From a checkpoint of a small segmentation model: adamw at rate 0.00082, 122500 training examples.
Rows from block 8 of a small segmentation model, named by matrix and row number. Rows with one number belong to one channel. Each number is 128 + 32 x the weight over its row's rms, rounded and kept within 0 to 255. All counts start at 0. After the name is the row's rms in percent of the matrix's.
After each channel's rows are labels from the 100 images, of 14976, where the channel reaches its highest value: "lies over" is the class under the peak. Only what is clearly more common there than usual is listed. The data: made-up road signs on poles.
# convs0: expand pointwise conv (model.blocks.8.convs.0.weight, 512x128x1x1), inputs 0-127
# convs1: depthwise 3x3 conv (model.blocks.8.convs.1.weight, 512x1x3x3), a 3x3 kernel
# convs2: project pointwise conv (model.blocks.8.convs.2.weight, 128x512x1x1, transposed), outputs 0-127

convs0.54 098 [ 92 157  58 187 155 194  79 141 174 166 138 167 156  88 133 127  90 114 120 119 149 193  78 140 150 159  79 184 155 131 183 121 141 130  93 135 113  95 105 118 124 134 162 135 139 121  71 142 107 194  87  84 131 137 157 128 135 119 182 159 116 139 100 125  82 126 124 143 174 149 156  99 116 148 108 103 157 117  82 162 160 108  83 135 137 113 119  97 157 138 146 165 109 175 129 145  85 146 124 155  72 148 125 121  78 153 136 148  56 138 168 115 115  99  51 184  61 127 119 108  62 145 124 119 116 114  87  96]
convs1.54 092 [124 119 152 113  96 208 140 138 104]
convs2.54 103 [128  54 148 100  72 154  85 148 102 116 126  83 128 178  88 118 150 132 106 110 136  96 128 148 111 148 133  95 157 101 149  80 107 147 156 124 133 137  99 149 164 103  85 107 191 149 155 122 196 119 110 131 122 141 112 121 124 115 178 138  83 133 100  61 147  39 160 115 218 137 105 115 168 146 183 131 101 102  76 137 140 133 146 123 139 171  75 151  77 174 117 190  90 142 116 195 107 163 104 181  66 121  76 136  94 150 146 153 130 102 140 158 115 140 145 135 111 127 117 117  98  91 167 104 168 169 140 162]
lies over: symbol

convs0.168 103 [120 141 148  96 117 132  94 114 141 204  71 171  51 160 101 127 121 120 115 148 100 113 115 146 133 127 182 121  71  93 114 142 168  71 115 199 119 149 150 117  66  87 126 118 122 114 126 145  64 104  91 117  82 110 172 134 110 149 155 167 159 166  99 133 111 134  90 137 172 143 110 113 101 130  87 136 192 114 145 108 114 133 128 109  73 181 150  90 113 153 124 195  54  92 111 110  93 168  85 149 145  89 130 137 109 205 162 145  82 127 112 153 120  67 136 107 156 105 121  52 131  92 144 155 137 106 131 136]
convs1.168 099 [183 137 159 109  89 121  88 144  91]
convs2.168 090 [159 115  63 130 181 147 142 200 169 203 123 129  93 160 173 138 121 127  87 145  99  98 101 166 234  86 121 116 111  84 116 116 148 155 135 116 165 106 127 115 148  76 149  88 139 116 102 161 134  99  82 145  97 152  66  86 121 105 165 109 117 218  93 113 155 147 139 109 127 136 171 101 105 100 134 101 158 134 130 133 139 163 128 109 116  99  88 156 154 101  91 112 134 106 105 115  87 150 173 166 155 174 130 154  85  64 156 151 104 185 122 114 134  99 120 110  92 104 103 208 136 162 115 166 101 125 138 148]
lies over: pole

convs0.102 101 [151 163 160 128 145 124 134 150 150 118 191 147  78 106 211 192  53 103 154  70  49 132 118 128 136 100 114 127 140 158 135 114 118 111 115 143 174 124 105 184  78  79 209 147 136  62  97  77 112 125 141 147  91 164 191 140 107 126 147  85 162 161  76 144 140 139 117 106 120 194 141 107 151 149 142 154 101  82 117 169 159 126  56 135 130 107 142 117 162  80 138 122 104 161 135 133 160 162 142 147 120 111 137 176 151 116 133 135  86 127  97 104  63 110 118 120 103 155 167  95 165 140  92 106 120 135 114  96]
convs1.102 091 [145 113 110 149  66 168  85 133 104]
convs2.102 089 [112  77 153 113 119 114 121 145 175 177 201 188 106 109 172 110 170 165 132 161 164 117  93 122  83  56 107 147 111 115 126 187 156 126 146 125 138  98 180 132 170 116 193 118 120  79 148 142 119 152 176 119 126  96  89 125 116 130 130 114 134 132 170  79 131 187 133 158 126 195 123 188  94 152 134 221 112  57 113 121 149 123 157 112 108  98 130 115 146 131 111 108 148  95 125 101 115 174 155 174  92 153 175 140  94 113 113 131 113 100  61 144  91 134 161 117 161 123  74  57 171 129 155 112 126 122 108 139]
lies over: backdrop

convs0.281 100 [118 157 133 151 124 169 171  96 182 147  98 101 113 102  57 125 183  88 186 128 158 137 125 114 104 143 117 114 164 152 125 107 116 116 127 128  91 122 152 104 230 142  96  45  88 140 142 109 169 102 151 142 142 119 148 153 134 136  66  40 214 145 124 161 125  71 165  97  88 117 115 157 140  99 135 151 142 122 138 140  89 139 187 154 148 156 140 147 175 144 187 161 132 149 119 140 116  95 132  69 108 140  85 110 160 138 137 129 159  57 162 135 162 119  85 165 118  89 112 126  96 110 153 113 123  87 155 101]
convs1.281 088 [ 86  84 115  97 106 173 111 122 169]
convs2.281 095 [ 85  50 153 134 149 155 151  93 134 119  98  84  62 100 102 147 147 190 188  83 115  57 129  92 115 116 103 153 102 101 123  85 101 152 125 103 142 135 112 168 148  89 118 117 132 154 111 160 148  85 109  80 111 143 122 161 115 155 108 124  97 120  64 115  98  72 146 169 145 154 146  73 123 137  94 127  96 136 174 136 169 106 145 141 144 198 115 135 149 104 100  93  62 126 154  85 168 179 143  81 126  79 139 110 111 123 128 107  72 169 154 180 117  86 137 115  60  74 102 133 130 112 151  76 130 157  92 105]
lies over: rim; symbol

convs0.94 107 [114  85  30  97 195  68 124 112 101 118 135 121  88 120 152  92  64 115 140  89 118 131 159 156 133 116 136 209 146 138  99 216  87 122  99 145 137 136 111 150 101  98  73 124 134 118 147 153 107 120 133 112 102 120 130  73 112 104 136 126 109 138  71 124  77 158 115 168  73 174  98  90 109  87  89 122 174 147 126  71 170 117 131 103 110  43 162 164  94 177 167 132 130 119  92 122 120  86 127 158 120 183 111  93 113 116 141 129 159  98 118 120 145 170 125 122 166  86 120 131 133 190 136 154 128 159 129 163]
convs1.94 094 [136 123  86  87  91 183 129  91 129]
convs2.94 101 [118 124 167  86 157 151 105 176 142 164 163 137 127 134 163 110 178 162 132 127 171 173 183 151  96 137 125 155 145 125 113 103  67 135 103 122 155 141 160 131 125 107 102 172 149  58 139 154 152 153 122 176  89 143 142 138  96 127  81 136  91 103 124 121  96 116 196 167 141 157 135 133 117 118  60 122 116  61 146 135 131 122 139 171 148 147 171 112 196 153 151 140 162 125  82  99 123 128 157 151 103 153 177 174 122 104 119  42 179  71 118 124 155 108  90 179 183  54 163 164 127 125  64  86  92 110 129 112]
lies over: backdrop

convs0.285 096 [148 143 115 135  97 170  97  96 145 138 119 129 128 182 103  88 103  83 165 148 112  61 110 145 154 171 163 111 147  79 132 132 123 107 103 200  96 125 143 134  56  67 118 166 117 167 124 164  62  99 189 135  67 146 106 135 152 145 114 116  76 170  57 176 126 122 124 109 117 139 148 143 139 110 116 208 140 173 167 164 133 114 132 119 114 167 162 166 143 107  72 160 116 163 119 126  98 156  84 115 137 168 137 174 162 197  95 108  52 177 127  92 118 137 124 136 150  99  97 100 131  88 140 133 127 116 148 162]
convs1.285 087 [187 154 139 115  77 140 132 171 141]
convs2.285 096 [167 130 151 127 150 120 102 203 155 152 145  96 117 135 126 138 148  68 125  98  90  95 193 130 199 136  54 128 119 125  85 115 112 161 155 148 227  85 138 154 137  79 103 121 124 173  78 116 142 130  45 128  85 141  86 147 102  89 173 175 123  96 125 134 100 132 155 180 129  97 180  83 102  59 114 139 107 122 179 140 107 128  65 117 133 133 120 124 180 109 133 157 120 139 101 100 113  91 129 115 117 130 141 148 132 102 162 158 108 182 168 125 110 104 114 173 166 141  77 144 103 104 110  83  84 147 152 124]
lies over: pole

convs0.491 101 [164 119 183 186 134 120 125 165 152 113  96 100  93 190 105 118 132  87 146  75 109 123  61  89 116 147 124  96  82 169 133  70 118 121 135 119 111 111 183 110 104 129  64  99  69 176  93 105 123  86 124 128 103 149 148 111 131  76 171 158 123 164 128  91 130 122 142 178 128 179 158 148 113 105 128 137 165 143 125 141  97 121 161  96 119 167 116 127 141  65 164 149 119 135 146 202 119 133 146  98 139  97 173 129 104 122  69 167  90 159 141 157 139 112 123 143 199 153 248 156 164 131 128 162 112 155 143 117]
convs1.491 126 [111 140 129 112 219 122 136 124 114]
convs2.491 095 [134 177 226 174 110 108 182 131 126 130 112 189 166 174 117 179  65  96 128 136 133 172 169 106  96  72 138 166 125 163 140  95 111 134 135 107  99  84 113 123 107 132 150 111  91 115 100 112 127  93 145  84 144 114 108 171 130 156 145 147 159 100 127 120 103 139 161  80 115 166 179  76 158  74 120 128  99 122 128 147 113 134  93 169  60 116  98 129 142 199  99 101 161 116 154 104 131 134 193 182 135 154  79 129  81 145 148  87 168 165 101 123 162  74  72 110 105 150 197 112 102 113 131 114 121 115 102 134]
lies over: face

convs0.417 101 [117 113 100 142 165 182  67 151 177 133 150 106 131 110 205 103 124 136 118 136 149 172 132 152 169 129 134 130 125 161 123 126 123 145 144 159 173 103  71 133 148 112  47  75 105  74 108 156 149  76  72  80 145 119 127 134 128 133 145 152 140 116 147 138  93  93  92 115 214  63  69 150 122 113 102  59 134 114  98 124 179 118  87 142  85 165 124  91 124 139 178 151 147 160 142 137 117  96 152 116 117 134  71 140  91 134 116 162  78 150 169 122 102 109  55 157  82 169 164 103 116 115 146 170 128 128  76 102]
convs1.417 089 [167 125 140 175  70 129 151 154 154]
convs2.417 096 [ 73  80  76 136 171 164 125  69 100 128 139 131 136 137 151 141 179 178  92 149 160 136 130 135 107 128 136 151 118  82  86 112 126 178 129 123  53 118 152 135 122 137 115 120 159 112 123 157 145 116  94 140 138  79 204  94 127 116 229 144 143 145 112 127 208 111 156 186  94 111 140 139 133  77  87  94 120 111  86 112 129 161  91 114 144 141 195 123 124 120  76 109 109 125  93 129 147 137 139 169 192 104 145 178 143 135 113 161 123 164 108  72 147  91 126 111 157  81  85 148 152 213 137 131 180 141 102 142]
lies over: face

convs0.60 098 [174 121 133  80  94 121 125  95 143 133  54 154 163  80 100 166 122 123  93 145 127  91 133 253 149  85 127  91 113  88 132 150  81 121 129 160 120 140 126 148 132 143  81 107 145  63 141 167 144 128 151 162 162 129 154 153 180 116  34 102 134 109 141  96 155 107 113 148 114  88 107 130 144 155 101 103 100 153 186 161 117 133 150 130 205  56 147 126 119 147 125 166 148 158  87 187 107  78 112 115 147 133 162 112 160  92 118 140 142 132  97 192 172 127 128 168 104 121 137 169 137 112 104 125 131 175 158 160]
convs1.60 083 [106  93 178 123  70 146 107 105 145]
convs2.60 108 [ 86 168 158 131 106 171 148 118 152 159  72 184 139 179  98 112 118 123 157 120 140 129 148 176  99 144 108 110 134 174 113  87  54 128 136 110  93 130  79 153 106 177  93 143 134 142 145 103 116 116 106 124 132 108 154 158 109 141 145  86 125 114 177 129 111  75 158 169  87  94 187 126 144  55 101  86 128  78  90 121 107 161 106 160 156 173 147 166 116 130  98  82  88 145 126 167 185  24 116 123 165 115 100 127 178 153  92 139 182 160 129 136 129 174 118 108  36 144 140  84 106 111 101 141 121 140 114 139]
lies over: symbol

convs0.46 105 [ 88 128 182 144 118 126 145 152 124 172  93 136 122 152 137 100 118  78 153  57 146 116 113 179 123 102 143 136 133 104 111 108  53  74 156 162  76  92 181 156 124 141 153 166 137 121  91 166 177 119  61 137  79 123 164 143 121 108 102 156 131 179 150 108 128 142 124 133  95 133 183 134 127 110 119 105 152 150 123 163 119 122 143 113  31 206 135 195 145 106 169 152 130 132 152  88 129 122  85 136 138 104 123 136 116 178 129 157  82  71 117 136 102 107 162 149 186 206 195  97 131 131 138 135 123 144  84  89]
convs1.46 089 [129 110 167 133  83 186 168 113 114]
convs2.46 097 [144 145 128 151 131 110 117 124 186 141 126 189 158 123 134 143 169 107 110 100 138 104 152  59 124 128 106 127 158 138  87 217 104 140 116 179 109  80  79  81 147 134 113 125 135 157 162 152  78  58  88 134 135 157  93 156 148 107 112 153 156 119 139 106 114 173 126 125 130 197  49 127  93  77 132 126 158 169 111 109 103 153  41 125 143  67  90 155 132 142 104 121 152 107 145 123 115 119 155 123 120 160 129 118 140 124 171 139  87 120  64  78 145 163  75 151  87  86  87 174 114 171 129 184  75 150 155 141]
lies over: pole

convs0.471 104 [156 151 158  41 109 118  86 119 171 131  94  93 178 110 158 119 121 101 108 170 110  99 126 167 128 121 128 162 144 131 151 108 117  79 177 128 111 113  93  53 131 142 111  65  83 111 103  65 106 169 161 127 182 121 159 180 182  97 127 168 141 120 142 149  83 120 148 155 190 150 144 149 121  96 146 175 161 117 112 138 202 147 141  92 155  88 144  91 104 192 125  78 115 168 162 131 138 130 131 133 124  80 116 104 106 183 159  87 120 127 143  96 133 117  40 176 105 143 155 103 164 147 124  96 147 166 150 147]
convs1.471 085 [121 182 167  82 125 149  83 117 130]
convs2.471 093 [121 138 110 119 154  88 196 106  99 178 125 174 126 181 179 147 140  89 142 137 107 144 133 100 192 117 132 195 124 180 146 108  98 162  75 125 129 116 116 143 134 219 132  79 111 155 154 128 112 149 173 149 110  64 153 145 141 133 151 208 193 107 186  71  77 145 121 141 166 175 130 130 129  76  89 180  50 110  66 165 168 119 141 139 117 117 141 132  94 129 159 126 123  98 117 139  94 131 117 123 154 125 170  94 129 165 149 121 108  75 114  99 122  86 111  89 145 143 162 105 150 104 140 158 136 117  94 122]
lies over: face; symbol

convs0.148 100 [112 184 155 193 134  99  98 108 102 101 120 201  89 127 117  97  75 107 156  90  69 138 136 136 170  82 150 121 133 144 153 115 160 138 105 131 163 175 166 172 117 117 142 187 135 148 210 105 141 134 113 135 149 197 142 143  76 197 144  69 155 153  64 131 167 165 179  77 128 125 116 116 142 140 140  77 128 118 130 147 186  94 111 157 101 108 168 144 197 118 139  93  99 175 127 124 172 122 101 159 142 156 104 151 171 129 166  87 121 109 135  95  79 129 130  92  93 156 124 139 131  98 114 146 131  72 147 158]
convs1.148 081 [107 100 175 136  88 124 159  80 100]
convs2.148 111 [132 156 129 133 173 166  84 154 115 121 187  84 169  83 139 104 138 142 141 159 113 136 123 137  92  99 174 124 127 105 151 154 116 124 104 100 118 220 116 104 175  90 150 123 144  77 127 146 151 158 177 155 151 202  81 147 116 153 137  94 111  91 150 122 119  73 181 155 150 107 151  41 149 162 112 131  87 143 110 117  78 149 168 146 128 122 144 132 130 148 122  92 135 154 167 145 164 191 113  82 112 143 100 167  97 107 124  10  78 141 140 123 116 157  85 148 107 101 140 150 154  83  79 106 136 126 127  79]
lies over: rim

convs0.341 101 [ 98 171 112 139 143  96 112  97 123 150  82 126 109 124 144 123 104 142 136  45  69 109 111 157 107 169 130 142 175 127 129 191 171 149 103 111 108 106 160 182  65 146 121 120 116 123 110 133 171  32 162 107  95  96 126  88 112 147 126 169 138 126 127  58 147 124 149  72  90 180 127  83 161 155 162 104 140 153 108 137  82 121 143 151 128  84 200 132 107 152 146 144 117 124  59 129 132  90 108 184 171 161 102 137 117  97 108 150  96 124 127 170  76 129 153 186  87 166  94 118 120 173 113 194 105 131  99 112]
convs1.341 086 [121 119 131 134  65 198 127 116 129]
convs2.341 102 [129 166 219  82  95 147 130 133 109 126 167 123 186 127 113 136 148 135 100 151 161 152 148 168  82 173 134 137 169 132 141 122 104 114 120  83 170 182 178 100 156 121 160 139  92 137 163 124  84 127 157 131 113 142 167  75 121 123 103 122 127  95 122 118 131 142 170 138 124 167 132 148 191 167  99 116 140  98  82 174  87 131 100 150 130 152  63 103 209 170 128 193 107 109 174 190 145 125 179 144 160 177 123 146  94 198  94 136 149 129 164 113 136 117 179 156 170  91 157 146 132 173 139 160 150 137 195 117]
lies over: backdrop

convs0.160 102 [104 148 116 122 177  98 148 111 117 127 125 176 154 137 176 126 170 119 162 114 100 141 114 147 136 161 106 122 159 141  89 105  96  83 154  91 130 109 114  98 112 164 118  99 145 138 141  77  86 116 220 178 161 101 152 128 158 169  93 108  72  77 123 141 147 118 185 201 108  76 127  87 169  97 189 107 141 149  80 196 106 124 137 101 156 111 126 104 116 178  63 124 125 105 203 129 126  57 125 147 124 148  85  91 185  78 163 116 115  58 128 101 108 128 123 150 178 152 101 123 153 126 121 121 169 137 125 133]
convs1.160 096 [162 116 138 119  46 119 141 140 151]
convs2.160 085 [126 112 121 137  93 175 104 158 110 102 134  94 125  74 142 147  59  93 149  74 104  92 145 214 158 111 124  72 140 101 127 127 114 111 151 105 147 138 127 167 161 136  78 132 161 118  76  85 145 152 118  96 131 114  86 139 105 117 114 106 116  89 120 185 135  41 162 153 122  74  77 106 200 151 165 119 143  76 147 212  85 108 141 119 162  94 110 176 101 182 155 152 130 176 141 152  96  75  83 135  86 111 118 121 123 121 108 142 121 157 167 189 148 118 140 163 159 126 126  99 105 149 129 147  84 163 124 164]
lies over: symbol

convs0.453 100 [ 90 101 160 139 127 156  83 101 159  74 119 109 137 167 199 138 138 107 121  50  67 143 115 103 127 126 161 104 114 159  79  99 112 106 143 157 122  78 137 117 137 137 175 112 147 127 141 129 101 126 133 149  84 117 138 127  77 111 135 147 143 232 133  88 153 128 170 169 124 149 139 154  97 127 119 123 171  33 168 110 110 140  97 147 146 218  85 106 154  63 135  85 125 119 162 120 128  89  93 141 103  80 133 133 123  91 151 139 131 167 132 108 166  92 103 140 178 153 187  85 156 146 121  71 125 138 116 177]
convs1.453 104 [ 99 142 164 108 122 166 148 145 193]
convs2.453 089 [ 89 107 128  65  87  98 152 132 161 107  72  97 125 153 115 133 168 157 137 114 159 115 139 115 150 142 140 177 134 122 144 119 161 111 120 118 162 125  87 104 110  45  51 124  86 128 150 111 105  90 121 102 145 138 100 137  79 132 127 208 147 152 156 105 102 107 169 113 140 136  88 130  85 142  98  91 118  96  81 104 155  70 121 144 163 107 110 111  77 170 171 132  76 109 162 127 193 190 135  86 146 142 154  99 173  93 151  77 118 215 171  92 119 112  97 114 138 121 112 146  68 151 125 139  71 179 126 153]
lies over: pole

convs0.143 096 [ 51 129 130  82 161 137  78  89 129 126 114 129  98 134 145 105 151 143  61 162  68 152 124 156  75 158 142  89 126 191  94  64 108 185 148 155  86 160 121 129 126 156 129  82  87 166  47  72 127 101 172 160 150 157 127  86 111 104 163  79 161 138 141 110 105 118 107 155 137 161 110 167 126 103  64 120 169 104 109 107 151  99  95 103  88 137 155 138  60 129  93 144 160 131 125  89 149  80 149 179 139 114 124 132 100 115 187 155 105 166 137 122 188 126 126 152 105  88 183 135 150 135  84 137 143 160 112 123]
convs1.143 096 [193 172 104 166 111 109 121 113 124]
convs2.143 105 [119 150 139 168 132 184  92 104 152 140 222  91  96  88 116 122 112 134 137 102 132 142 160  86 134 152 122 133 167  72 212 100  94 150 140 177 118 118  44 165 123 159 109 115 142 170  89 101 184 117 129 159 118 109 115 132 116 147 109 144 100 157 112  47 120  45 133 107 136  92 116  55 154 134 180 118  97  31 169 160 167 140 116  92 129 133 106 101 118 150 114 129 118 111 160 100 110 125 103 129 127  73 114  92 133 162 148 161 149 175 129 145 122 135 187 155 160 120 143 117 102 117 129 135 139 173 170 112]
lies over: symbol

convs0.36 101 [102 125  80 116 139  87 147 137 124 179 124 138 135 160 148 193 161 120 138 113 114 158 137 104 128  81 113 123 125  85 107 155 158  95 198 117 164 134 171 168 173 119  81 110  97 125 119 162 104  83 145 129 139 182 132 127 150 189 112 117   4 145 137  70  93 212 170 126 127 188 105  96 177 103 137 121 134 152  95  92 117 165 163 134 102 118 139 101 114 127 181 172 138 133  72 125 148 125 134  82 116 105 136 124 149 141 196 118 155 134 136 164  88 124  57 104 112 162 115  96 137 150 153 125 120  72 167 120]
convs1.36 101 [133 156 147 123  45 115 128 159 130]
convs2.36 115 [161  38 111 100 110 147 101 128 146 134 139 160 140 104 121 129  93 166 103  74 107 122 116 155 143 200 141  55 139 124 111 120 124 128 155 132  83  97 131 146 128 125 146 143 132 142 134 147 151 152 108 128 137 138 119 124 154 106 142  75 104 101 109 146  75 125 100  61 157 114 137 175 164 151 128  88 161 146 180  82 175 161 164 161  35 125 123 114  92  96 104 130 123 164  76  96 177  65  93 162  90  81  63 107  87 218 154 142 120 116 175 132 168  88 140 162 122 137 131 130  95 118  98 138 149 166 136 177]
lies over: face

convs0.127 095 [142 126 199  80 111 145 107 105 115 124  76  89 154 166 162 106  45 136  28 141 108 106 154 170 136 146 105  83 103 118 192 105 138 155 172 114 114 152 102  54 111 129  99  86 149 216 123 135 128 195 197 142 110  96 155 184 149 139 128 171 120 135 140 121 115  60  98  93 126 140 157 113 140 147 108 147 142 123 110 143 126 123  86 155 116 155 129 172 127 131 116 135 128  91  88 123 131 128 154 134 114  74 134 121  30 120  88 132  94 157  97 170 106 150 148  86 132 104 116 146 126 137 143 150 139 168 106 158]
convs1.127 115 [122  86  79 126 146 134 139 188 157]
convs2.127 107 [174  84 119 103 112 150  76 127 152 132 148  99  95 171 127 138 109 126 110  84 151 104 102 115  87 128 110  95 142  88 135  51 146 118 140 123 111 142  90 100 167 146  95 110 152 160 165 172  65  79 145 116 118  97 119  74 168 144  90 147 116 101  92 108 114  92 162  67 168 119  61 123 137 185 119 118 156  83  99  95 181 113 168  90 153  90  91  47  94 187 124 177 155 173  93  86 109 116 120 104  66  81 114 136 115 128 127 176 117  84 138 174 111 122 140 121 126 133 164 130  93 141 138 102 150 179 184 132]
lies over: symbol

convs0.508 102 [151 119 141 135 143 165 133 150 153 158 115 126  80 216 109  68  91 133 180  97 137  99  49 133 139 116 132 122 170 127 165  69  96 115 139 208  99 107 148 199  89  61 111 122 155 170  50 155 161 113  88 158  94 149 202  92 138 141  97  81 102 152 106 141 118 113 122 117 109 144 174 126 129 107 114  89 165 147 108 180  62 154 132 147 130 174 115 135 155 112 172 174 111 124 135 144 167 100  99 144 134 149 108 152  89 161 142 149  85  72 120 139 157  89 153 156 141  95 113 138 146 116 114 130 138 142  84 142]
convs1.508 087 [117 101 158 118  74 174 148 126  85]
convs2.508 098 [108  86 115 134 148  94 118 171 142  87 133 178 136  94 130 109 190 110  94 144 160 118 123 106 103  96 125 118  73  69  95 164 183 157 106 131 107  68 101  50 126 151 137 116  97 170 168  95 122 112 101 149 135 166  72 124 180 117  97 117 209 166 163 115 142 181 153  80 174 144 113 127 110 143 130 150 144 108 149 130 124 149 107 131  90  92  78 141 113 151 170  91 180 142 102  68 126  79 158 144 141 103 137 111 148 109  95 121 106 134  84  76 141 101 127  78  50 137 108 181 110 153  93 198 115 145 124 145]
lies over: pole

convs0.158 098 [134 154 171  83 132 153 100  50 117  89 121 138  91 124 166 105  61  48 132 116  67 127 130 136 154 130 152 143 101 117 140  97 116 128 144 156 130 127  53  70 101 163 175 121 120 135  91 117 117 141 135 159 212 149  92 149 115 109 139 142 151 126 111 142 146 147  66 140 123  95 192 111 135  95 146 118 145 129 165 109 140 174  89 152 126 195  77  75 122 117 138 136 135 102 182 158 184 163 116 108 165 119 117 153 112 149 180 157  98 133 130  99 148 142 167  82  79 210 155  63 122 142 102 103 137 162 128 120]
convs1.158 107 [127 132 187 134 130 100 161 118  67]
convs2.158 110 [155  63 107 176 190 156 146 148  65  83 135  72 105 105 100  85 172 175 110 132 146 129 174 132 119 137 130 143 117 129 157 121 158 133 105 127 118 178 109 123 167 133  85 155 170 104 192 124 163 145 129 156 132 108 121 156 120 129 128 122 124 181 107 120 161  99 145 169 233 149 110  66 144 160 107 132 156  81 155 119 128 133 150 120 115 186 175 119  83  87 123 154 148 193 132 111 170 201 147 160 138 100 134 167 162  51 144 168  63 164 143 142 114 149  90 141 108 174 102 135 119  95 141 140 129 118 105 105]
lies over: symbol